Weights of a small spectrogram FSQ autoencoder: log mel input, encoder depths [5, 5].
Rows from block 9 of the encoder of a small spectrogram FSQ autoencoder, named by matrix and row number. Rows with one number belong to one neuron. Each number is 500 + 25 x the weight over its row's rms, rounded and kept within 0 to 999. All counts start at 0. Numbers have three digits each.
After each neuron's rows are labels from the 100 clips, of 14976, where the neuron reaches its highest value: "strongest on" is what is common among them; "peak in band" is the frequency band that holds the peak. Only what is clearly more common there than usual is listed. The data: simulated modem signals in the audio band. In brackets: how many of the 100.
# fc1: MLP up (encoder.blocks.9.mlp.fc1.weight, 768x192), inputs 48-95
# fc2: MLP down (encoder.blocks.9.mlp.fc2.weight, 192x768, transposed), outputs 48-95

fc1.322:502465507485499472507454497482488507533534491511463543504530480477521498502525541433476506490477531512486488464498497551525451501503551510510526
fc2.322:530483551480469524470484464498491468520504498540499461493544496521489517469531431537516497493484495489509492503558494437530491500482518502496522
strongest on: FM speech (42)
peak in band: 1000 to 2000 Hz (35)

fc1.559:472486511511510487519503537486471443520476536478534500483477430503456516501476481498511495541514492528518543522520508491520499464486534516501507
fc2.559:501506498537512515484478520462488462530510499516484501526535510478502473519479488471472464512523503446478494506534521545518461517456482519494528
strongest on: carrier: 3.5 to 4.5 kHz (56); strong noise (49)
peak in band: 4000 to 8000 Hz (100)

fc1.395:481469481538502517539498485498511493498526472494529519495506547535509503459495506506503540506482493526468519543508514510482470500465563532497495
fc2.395:467509526516464510493516517461492447535460522500496470509499429509527487500509470516518498524498551485499506521513501481497485465492459475496553
strongest on: 800 baud (58); OFDM (32); frequency hopping (28)
peak in band: 4000 to 8000 Hz (100)

fc1.488:550463539519451489508516528474474481472522504544470493486471488524520495517504487465530540487495554497494511521460521509527552495507541463495479
fc2.488:483519525573509485483515497449497472513504495519528441531508467501483487523517472504477449518512489500478542515539542515498496494476480517502511
strongest on: FM speech (34)
peak in band: 4000 to 8000 Hz (54)

fc1.501:524465473468543507504464534503531562472494530503467492499484492478502517520515488489481494489511551479470471501510501522523514510534515473497486
fc2.501:516521490508533476498532507501502451486503537493468509538477527518453511490481493497530502448561551504471532496508524499530500516486504474557504
strongest on: frequency hopping (40)
peak in band: 2000 to 4000 Hz (50)

fc1.245:502558475454487574525501507491500542474452507475504521439499519516538464513488480445496472496510514498536513537547525476502506517496521530488511
fc2.245:489517466539481496532529490511468517533477513562478422511502541517511491469472508511485500525531526468529499498502526482506573509470451500497455
strongest on: frequency hopping (25)
peak in band: 4000 to 8000 Hz (70)

fc1.355:462496494510505499519476480506498543506479520497448547498488489529507477555472560486526524491510500514493475505489444508517544455509493518533533
fc2.355:534537508488491523476499511518509480515451518522524515494495494487497501487456539524513525506547525491504467477513496485544502480489506501525510
strongest on: on-off keying (25)
peak in band: 2000 to 4000 Hz (53)

fc1.52:479524498518496511538547461479511494489538486485533559474532519519517500495536506536501525490486496496489514518514514557460499519515520537518457
fc2.52:534485518531548570509499527491518501476494495493512568491485499505517493499482484518563560466510482494506435496490504488457490487542518471493523
strongest on: strong noise (72); carrier: 4.5 to 5.5 kHz (52)
peak in band: 4000 to 8000 Hz (100)

fc1.145:476511488519515514516453496482534490501533496522492509498526518488561473498468490523513505509529499538465495474457515540520527470541465508504525
fc2.145:502494499459495521517484480504526485479506502505462531486510491505501473487525511512446532517525445497484467511537480509522539479465507511539540
strongest on: 800 baud (58); frequency hopping (29); OFDM (26)
peak in band: 4000 to 8000 Hz (100)

fc1.715:515460502455478481435501498527496493480516518493511512498549560528524518485451529506484512489525548440508530477510490435527499518538523512512488
fc2.715:478488545482471527494516467526506498508494532523532510507494524433486458481493494527515465518470501483532482486462483473492517477521474505474453
strongest on: carrier: 4.5 to 5.5 kHz (64)
peak in band: 4000 to 8000 Hz (70)

fc1.674:457517561477506469493483521492535513487457510478474488500530452520528542439495452492455517501528540542447483509467507548466492457522480536515473
fc2.674:488443520574500508494484481540520511485543505494507510478523490477527476553499499515520484500516488485482496498541551516426515479499514506507521
strongest on: carrier: 4.5 to 5.5 kHz (67); strong noise (58)
peak in band: 4000 to 8000 Hz (66)

fc1.247:467522502492507518532522478471535505487505496519516543483535534515488511454517472550479547503482499484481539524509517538471481504494513540511483
fc2.247:520506518519526547497495516488511507471500509471512510476497519518512488519485500502539531469508496472501474481493504504426499509536547486495507
strongest on: strong noise (62); carrier: 3.5 to 4.5 kHz (59); 800 baud (38)
peak in band: 4000 to 8000 Hz (100)

fc1.1:517522522526490491466500449500523513500490474504525474510500480538459500456540540492496484513501465526501520495484482507490495497461488494530572
fc2.1:479479476484494473480499482488480521468446469468508509524490471516486551483474461487498535519470530549482473546495454532504469465460476480483478
strongest on: carrier: 3.5 to 4.5 kHz (59)
peak in band: 4000 to 8000 Hz (100)

fc1.208:487520513517500512543534485468529477493500471513538540479540535499510508478501502553505518493483481502494527526511508514468501490514549531513489
fc2.208:505491549516561529498511525463493498487496516474538508472473510518514483535475477521544516472503518471502484495493496504423483496505523477498509
strongest on: strong noise (61); 800 baud (40)
peak in band: 4000 to 8000 Hz (100)

fc1.381:466459507485523490486468485521524483522479498473493500444472472520538532489471528519505509535537527472507559472508519524526498499503506528543525
fc2.381:489507527482499516526511502531494510468485508467484504471558513511525490490454487497526564528517540486549445554471459511500469462500477489491501
strongest on: burst (69)
peak in band: 4000 to 8000 Hz (100)

fc1.436:500508514481492540514488508486535545548485488497469490480517494461438489498494505417532539446501517502526489502475473477535469475487533472498473
fc2.436:503500526502490512436513481501498502525459485563494470530498501490511503481533501522503471510513524485525542482475502512500502517504503496499484
strongest on: frequency hopping (29)
peak in band: 4000 to 8000 Hz (55)

fc1.12:500450532484547507511471478501491558498503527475462496472490509483480470520483462538534465490486520467503514467482508528523501526517529496501504
fc2.12:532470480443485469516534512489482524469482530493498542506570520533508506467508557474488499500510509485516467523512514485526531491485505493478515
strongest on: frequency hopping (29)
peak in band: 2000 to 4000 Hz (56)

fc1.582:486524483519492478552492540471488517519502509502513546531451498540510469500498543524492507522556510470474496509485475525507478491499501507533475
fc2.582:527498491509481519490525472441466482503462500446504494487502487485495520462469499466503522520472484490499480462473490477456513505522457501513505
strongest on: burst (72)
peak in band: 4000 to 8000 Hz (100)

fc1.680:506473497495505483492489486496465462527525486504489523477516536501530497524485458495500539506495488527501501514511468498531547499492556494507514
fc2.680:516556501458487525459509493491533475529465539482510496501510537535482513472481509513480530503542484482538488466568440479497501549477496537465493
strongest on: on-off keying (35)
peak in band: 2000 to 4000 Hz (51)

fc1.433:484507499478498516561502480506523502484533532482521510518456504471524487480517536511517487533506498520523499482499482526535507508473492478481503
fc2.433:468493532481533503489505489456504527523466544466498528460538491482473501500550498447509517524461512525502507483438506519517494491503524499514462
strongest on: carrier: 3.5 to 4.5 kHz (61)
peak in band: 4000 to 8000 Hz (100)

fc1.302:534504521486537464534490499517502494546516472498490495515468514496467539488483507513502524518458491507514526483516493476553489512460471511465482
fc2.302:490481458492453482466538513479503484495485491515467491463513510480516515481524509491478500563502521489531500460517453480486489500494509513483457
strongest on: frequency hopping (26)
peak in band: 2000 to 4000 Hz (52)

fc1.673:491529485525495537533540496453496467487531410511522532493560531490497490508495484522527490510481521530511487511516511526481511530491519544493496
fc2.673:499461519526549551498521505447487482498500472499528476470497485512532506565505473534544505469527498462485472487486548497458505529545530489520531
strongest on: strong noise (65); carrier: 4.5 to 5.5 kHz (61); 800 baud (43)
peak in band: 4000 to 8000 Hz (100)

fc1.570:499503435533510486506505525492519546490481473480519489533490514500455509535511501520487520476500526511504490470465507492528474492527518512480519
fc2.570:468458461499439487491477516489510527516512475525469547512491430517535509494534535549503514489511519466490525506526508496514502456497528527482530
strongest on: FM speech (26)
peak in band: 1000 to 2000 Hz (40)

fc1.507:510507505459539546465505530486490555499511522506491480506499482489509514482465475461505521528513497535511471480516496526469532496539487472490528
fc2.507:466501448500483492500522481534487467502492506521451477482483500500499486527473464485473501523530513470577497530495462499520516494470455515507505
strongest on: carrier: 1.5 to 2.5 kHz (78)
peak in band: 250 to 500 Hz (35)

fc1.107:518489487450513545489493516516520521493490508438504497445471513485507514516453508488493489447508507507479480482487471518461528543517531501486521
fc2.107:474514477528465475467492485516507474533474517550476447542470485501488521475496514540469462535536522503513560516510495468530510499467433510493508
strongest on: frequency hopping (33)
peak in band: 2000 to 4000 Hz (50)

fc1.190:479510443554506502517514534474486541551496492481479522493538549493500466497530488481444487512487518520460512455480480496494454475474496523527513
fc2.190:514501457549505487513501514500487461539469506497489455512512470565464552505486446493502495507507487466502476510488501472498490500516507434499485
strongest on: burst (70)
peak in band: 4000 to 8000 Hz (100)

fc1.150:515478503441520551500505516512510512505509513467461506459504509495497495478485503482475494458505477494504467515481492492482529504530543489504500
fc2.150:486502503516489465498503477505494493509477492543464467537501469511507514478503504553475443526508511512496508510527478484524507488486463476489508
strongest on: burst (60); frequency hopping (28)
peak in band: 2000 to 4000 Hz (50)

fc1.761:463527527505472485533508535494502450455489517488510511527474537502506563506506505461534477528481480540506492532534472501514533469489524486490451
fc2.761:511497497469490507538503503511475488507436479517481515513473494472510528520518493518540508514497463521494454503486463483413516514539506469516482
strongest on: frequency hopping (27)
peak in band: 4000 to 8000 Hz (53)

fc1.650:508479535503516532522508510494515510474517479489503503489524555477526474462499499491524514474488525477511497491502515503444512523535534511481485
fc2.650:478545502499476466479468473532478462501474522531493479527493493538490488520497455529493494537486527499513513517533471480526472484490490480507505
strongest on: frequency hopping (29)
peak in band: 4000 to 8000 Hz (100)

fc1.75:514494512512504491490538465475483498472521498503477476517553491551457469518518469498483454516483507493500503509505481523529488498494503521484539
fc2.75:510482488526476478473547482495505492521502560511540482526488480533510492470487503499523506492477473457502517499443504493505482468485505511515531
strongest on: strong noise (70)
peak in band: 4000 to 8000 Hz (100)

fc1.670:510489495498478486529515527494493491503478483482424508438487553526533528514441520444479491527477475489477503532531484545513478552542455494517461
fc2.670:464529484503490555456484491515484502447539503493506536460501479492548471514527526512513493490529468463532502482503541470512519502497552537510489
strongest on: carrier: 3.5 to 4.5 kHz (63); frequency hopping (25)
peak in band: 4000 to 8000 Hz (97)

fc1.552:486480493502479523516483534501477486469499526494488489490483545493481570505494519493531493495518447493493513488527522487486490502462518467521531
fc2.552:499526517498514505470499483501502480496480493487498522465529496522476504497525477481549525506471512502485450510474502497490454464544469509525484
strongest on: carrier: 3.5 to 4.5 kHz (66)
peak in band: 4000 to 8000 Hz (97)

fc1.725:489521522518518513481496473507500497497493461504504503491527506482506494512485498497495460508500518465482515534474483490532488498462519488518479
fc2.725:439506490480498526488486457516516472504487551491491510534469534517488477490505520508478520510493524525550515515486513464476492474522494481513518
strongest on: carrier: 1.5 to 2.5 kHz (66); frequency hopping (29)
peak in band: 250 to 500 Hz (34)

fc1.14:483498502457528464518497512520483516520500496496477514482515463486548522493485491567507518517494493457474507495500508500490509493497477499505556
fc2.14:543501515507487547467574498496517513509455478503501532506476506480451509511529525453479493490526512510502510519508498516564438507515511499528515
strongest on: burst (67)
peak in band: 2000 to 4000 Hz (61)

fc1.753:510503508487498564527488490499555497495502464496507507446527537485500515480526491532501498470485491491505500513527498533449501529511549525507500
fc2.753:465526506526469446491473468509477455522475512529477485536490462511501490488501482541507481529506518507510517510508483473533483483479459502498524
strongest on: 800 baud (57); frequency hopping (30); OFDM (26)
peak in band: 4000 to 8000 Hz (100)

fc1.699:534501535496522491556501499508518547509483489473487521483496468472512480444548488480524543494540463503487479507475492502526464511472481493507463
fc2.699:516505499530444511465537469497469497513466537506491476528484506509486452469530500527502527537492496501506543516515486510521500502482484523520491
strongest on: carrier: 4.5 to 5.5 kHz (61)
peak in band: 4000 to 8000 Hz (63)

fc1.273:460507507552493503478490484494554512477476479497568491544543479486468467512509462492491474512478466530526568498475511484546458497479511489491523
fc2.273:472486482523511504518496522480505477461446486473516498518497503495488500432497489485539519497434490509516458478529490477484499526532517444495479
strongest on: carrier: 3.5 to 4.5 kHz (59); 800 baud (43); OFDM (28)
peak in band: 4000 to 8000 Hz (100)

fc1.298:505468480437518582505493501518531518495515507483498485457487515498517514506487513485493491493522504499516450480506498496458518509526525477510501
fc2.298:497499471519490483462500488497491485535495493550443470514497477507523509473477508558473500533493513519510506514530524445543489508470460483472490
strongest on: burst (60); frequency hopping (29)
peak in band: 2000 to 4000 Hz (52)

fc1.311:493533494540513548492527525511506494497452505501519508553527497519506485473502501469492520513521484489485491529514499497488485497492501484504492
fc2.311:511509521460550531475481506541468521512518499537474531495469464470520520498482479533506525482489479519520481482507508468500524483468494496535478
strongest on: carrier: 3.5 to 4.5 kHz (65)
peak in band: 4000 to 8000 Hz (100)

fc1.546:524490493436528565488501497525517532510473522472497503436498508494499533492469503481482471466499492493509465491474485515431514520532534498495498
fc2.546:497495511533487477496517502506476493526480538534441445501503460490503529475485525536496454517486509467529515504520482507523497492462445468505490
strongest on: burst (60); frequency hopping (29)
peak in band: 2000 to 4000 Hz (50)

fc1.215:459511489566478488523493515506519492502497501538538495505512530530461507510514517496510492521506507495510522507545475504490492502463490542516515
fc2.215:521475492510514532529458454481478491505504473499537511501545516533447514510493540489486554521492506504475452493492505515473491496516513479481517
strongest on: carrier: 3.5 to 4.5 kHz (61)
peak in band: 4000 to 8000 Hz (100)

fc1.498:486490498527521561498527517490520523500515484481530526477516552500491507497514481502477500492484495495495495528503502515455477518487548533512488
fc2.498:501503466502492496519496488487453520557510517527476460529448507518502465490474526534501492522509502488525508500516505472509557509446501492482505
strongest on: 800 baud (55); frequency hopping (32); OFDM (29)
peak in band: 4000 to 8000 Hz (100)

fc1.312:483522474508486488499532539522490497481524460473545476505485497517490527492529527488477551481484521507498490530543497440530466521518537518520443
fc2.312:490533524488489549513503482540549492470514466499494548506503480469518509508517500477543522537501475518505516506510524503493463517513555506493471
strongest on: carrier: 4.5 to 5.5 kHz (54); 50 baud (37)
peak in band: 4000 to 8000 Hz (100)

fc1.357:489493486532500526529529490483545493483518493509509525478532561508498519470521499502496515497479502485490539538506519523449498540500559536519489
fc2.357:448521518513476454489480477503485483519483520527472493530479461548492485486482483528539519532500533512520515484525489478529464489483473483496509
strongest on: strong noise (59); carrier: 3.5 to 4.5 kHz (56); 800 baud (47); OFDM (28)
peak in band: 4000 to 8000 Hz (100)

fc1.752:520496499460527566537511514518534528478512513505478512439532540470503515482501493512474504475473500491509487523499478528447499527512553510497491
fc2.752:488497479529469472463499482507482469526483519536456483523472479502487485472517496534484473527527535528516531519517471469526492473492474472482514
strongest on: burst (61); frequency hopping (25)
peak in band: 4000 to 8000 Hz (100)

fc1.603:538514501451529525500500526480483491524472521488518480466496514450472510532458501473487481489534488470500474508482471500456544520494538476482508
fc2.603:498518480520474466466474487503478488532495523569462445537480479498503513504496497540489472533512523531501501492515503462538482481475440491488496
strongest on: frequency hopping (35)
peak in band: 2000 to 4000 Hz (50)

fc1.55:545488499545506488490484464464510474506498502499508496520482507495535491509501495523485489524462516512531515542499472482471502502541479489525470
fc2.55:519530475498482560514495504509479506478509499477494550475503519498492489535487491470509552483506426485493433512485517503499519465441519518513520
strongest on: fading (60)
peak in band: 4000 to 8000 Hz (100)

fc1.424:474500481463565501529505530486529522485495525478495488536501501477472532463508525495454519473463481499465490520493520492506522487516546482485555
fc2.424:501517527506442487484526504479493510498498532518475480531489469503494496463457476558514495560489534486531502516483529512507514489467443499511497
strongest on: carrier: 4.5 to 5.5 kHz (70); strong noise (62)
peak in band: 4000 to 8000 Hz (87)

fc1.182:531492542523491509452517533540487490504511466495495523543476478514489459505524461540517501504510492501496502510546495522497524504487461492485467
fc2.182:509460522484546493496518461438497468526509489490456488502521476538491505444523477503457471477513460484486502529506510508477479502480464491521489
strongest on: carrier: 3.5 to 4.5 kHz (62)
peak in band: 4000 to 8000 Hz (100)

fc1.69:498486498592523477468517507501513481481532448501527510526511530483507463496533502497506468528458512491496504518508530498499434495490496492522514
fc2.69:467527483547478526504498504490451509505470491502544464486510513473519490546510489520494531519523482479508418514477497536511501534524513461510496
strongest on: carrier: 3.5 to 4.5 kHz (63); 800 baud (37)
peak in band: 4000 to 8000 Hz (100)

fc1.449:506492500471528498493481525509500533557497483475546508455502499480514496492517496499490513509503474474491496546510472467465476481482511457478494
fc2.449:517483483520478532489536542472471491542492520484468461561488538519563492484466491479500499529525521510539465527513491486517475489496549524451469
strongest on: carrier: 4.5 to 5.5 kHz (54)
peak in band: 4000 to 8000 Hz (54)

fc1.313:487510525508513460495491526533470502501528512474566545519463512473453467534509532539513487472482477529496493493481512503495496514511530508528490
fc2.313:509470511487511502509530506514498522501517520502526449525482498495522463547498495488529473507501571496516514492503516542473491510469563508515451
strongest on: carrier: 1.5 to 2.5 kHz (68); FM speech (35)
peak in band: 2000 to 4000 Hz (70)

fc1.393:500513437506491501475503507411544509466478464496512518490505448528477481478485480487524490502532512497528492455506460516552485532517523523483494
fc2.393:483493502532541486519454464541479514508480497521460474500501453492541468537531514476539514483507475449479480505539516512481524534515514532529534
strongest on: strong noise (76); 800 baud (38)
peak in band: 4000 to 8000 Hz (100)

fc1.660:504438492557531503507489513537446478514553455483506463480492446533507429563527491488482506507479504487512490482519534536497517502499563451501468
fc2.660:514526536515513482541508523512494507487514506495520462468520501496527487544529491507490500474496518469503468482510504550453520498506521486514508
strongest on: frequency hopping (31)
peak in band: 0 to 250 Hz (82)

fc1.151:462512492537511472466494510509511496482504472484471521534506546517504496545480469506504496489458523485485486553461515537503503559496507502488477
fc2.151:497517476528523489495475485487497479517544524511500467507458505476477488520502502470537518481542520437497532545478498522509509545502463556483508
strongest on: carrier: 3.5 to 4.5 kHz (63)
peak in band: 4000 to 8000 Hz (100)

fc1.147:508514485452496484523504544520481496499489517461482515456540498496507489538450508464512495487494470467511470520513463520544519484538502473490462
fc2.147:491527486491490541502445474505501466522472478534497487476507468514481543487472480506503496529525488516488542533574453493496532481481510469499499
strongest on: strong noise (58)
peak in band: 4000 to 8000 Hz (64)

fc1.511:508520506515467497553539564473533477483527521451495541518479500486520490481530539516515496489489484483524466463497485483471446488534493446510507
fc2.511:504506477468488479476497526482509478528503493502453527515465518513476483514481499491471510485523477540470485504523488491530490517525500496546456
strongest on: carrier: 1.5 to 2.5 kHz (52)
peak in band: 0 to 250 Hz (46)

fc1.575:471538499480552486529503507505501530522446494511531535500508523505506502559499525485519487493506446489540513472513497488512554532486514519491484
fc2.575:513515445502524551518571483474482446482508550516482505498478539580475476448496477497511477492527483534507502502495483471471486500508502518492500
strongest on: on-off keying (26)
peak in band: 2000 to 4000 Hz (52)

fc1.476:502477487527474479489476519508463495545483428484553474464490503489528534470545536481491505508516530514493523500552498490483531513487470482517515
fc2.476:543480521469524457493505498491500430505495498527504537492494519508469537510504482475500511531504484502506456500514478525521434450548503441482467
strongest on: carrier: 1.5 to 2.5 kHz (65)
peak in band: 500 to 1000 Hz (33); 250 to 500 Hz (32)

fc1.651:524498474490511480510528505522516511514539467533481489492500502478520529503475465495454504482490515520469495505484492514522500504506446452490532
fc2.651:467505519488517535483528505474512488527470501545510556492487504514482508484482536445498494480535524509529475509508495515500484534494454505512530
strongest on: on-off keying (26)
peak in band: 2000 to 4000 Hz (53)

fc1.489:509472530454514519510500502501464446455525463483493501477504492502502531544503492462527536505508504534503516507492501481502538551472509460486480
fc2.489:444475527552490454517500498494520504508505489541493476484485494477486522510520521509455512542494483470506543520530551513503486493482448515507526
strongest on: carrier: 4.5 to 5.5 kHz (50)
peak in band: 4000 to 8000 Hz (63)

fc1.280:543465510485473506478480487479535529469551475483488497529479529524510469549463461497505495466472473462496487466492479531494497518507492490510484
fc2.280:498464479515483511441535450466519492510494465512457504511491496511502498487499508497493462532563478518477478489531502522517509511531483514480491
strongest on: carrier: 1.5 to 2.5 kHz (91)
peak in band: 2000 to 4000 Hz (61)

fc1.195:532480493432542553490493513496521545485481497462480494458499524477512516499495527478487484464499494505480475478469494482456516508511519479512485
fc2.195:468488487522472477505504459524499505518479513531486467545494484502490524490488497511446490520500496514494527507510493499561472497472441481517507
strongest on: frequency hopping (29)
peak in band: 2000 to 4000 Hz (50)

fc1.562:492494501504535580514520505508532517484512505480505531470505505475478508479505496512497502481490512516483506528512499518446510504499553511488507
fc2.562:479493499543485467498521466492498501532500509539453471499482489517494509483496521567480484545496494508513505513503512475502513481484468496513512
strongest on: strong noise (53); 800 baud (51); OFDM (28); modulation: frequency hopping (26)
peak in band: 4000 to 8000 Hz (99)

fc1.42:505486504428534535501500528512512524501477512469470485439495506490498501482475506474501503446502483490513497505503471506472514518518534478493493
fc2.42:478509493511460467476489475521500472533478526536473453535485480511478515467506500542470449534511551524511514524519469475537510485478448482482517
strongest on: frequency hopping (32)
peak in band: 2000 to 4000 Hz (50)

fc1.529:470502442537502465503511520497472497508507465509448491525549552521499505487497483515489520460503495470533527523429512501510481491501466505500514
fc2.529:524495523499510526508498458475469531519518478518514511516507465557516515499495486510524484525513500495538480432490473484470519516498513481514531
strongest on: burst (76)
peak in band: 4000 to 8000 Hz (100)

fc1.178:515426472516507491510506470519499468501507491546514489491518500514479490527497486506522471519513514541526536483503515503493514517498459502486475
fc2.178:550492522498502500476495489524507496500501559522500496484544465503526498518528484490528526482537540487508533540536507472484538490496500490531491
strongest on: burst (61)
peak in band: 2000 to 4000 Hz (59)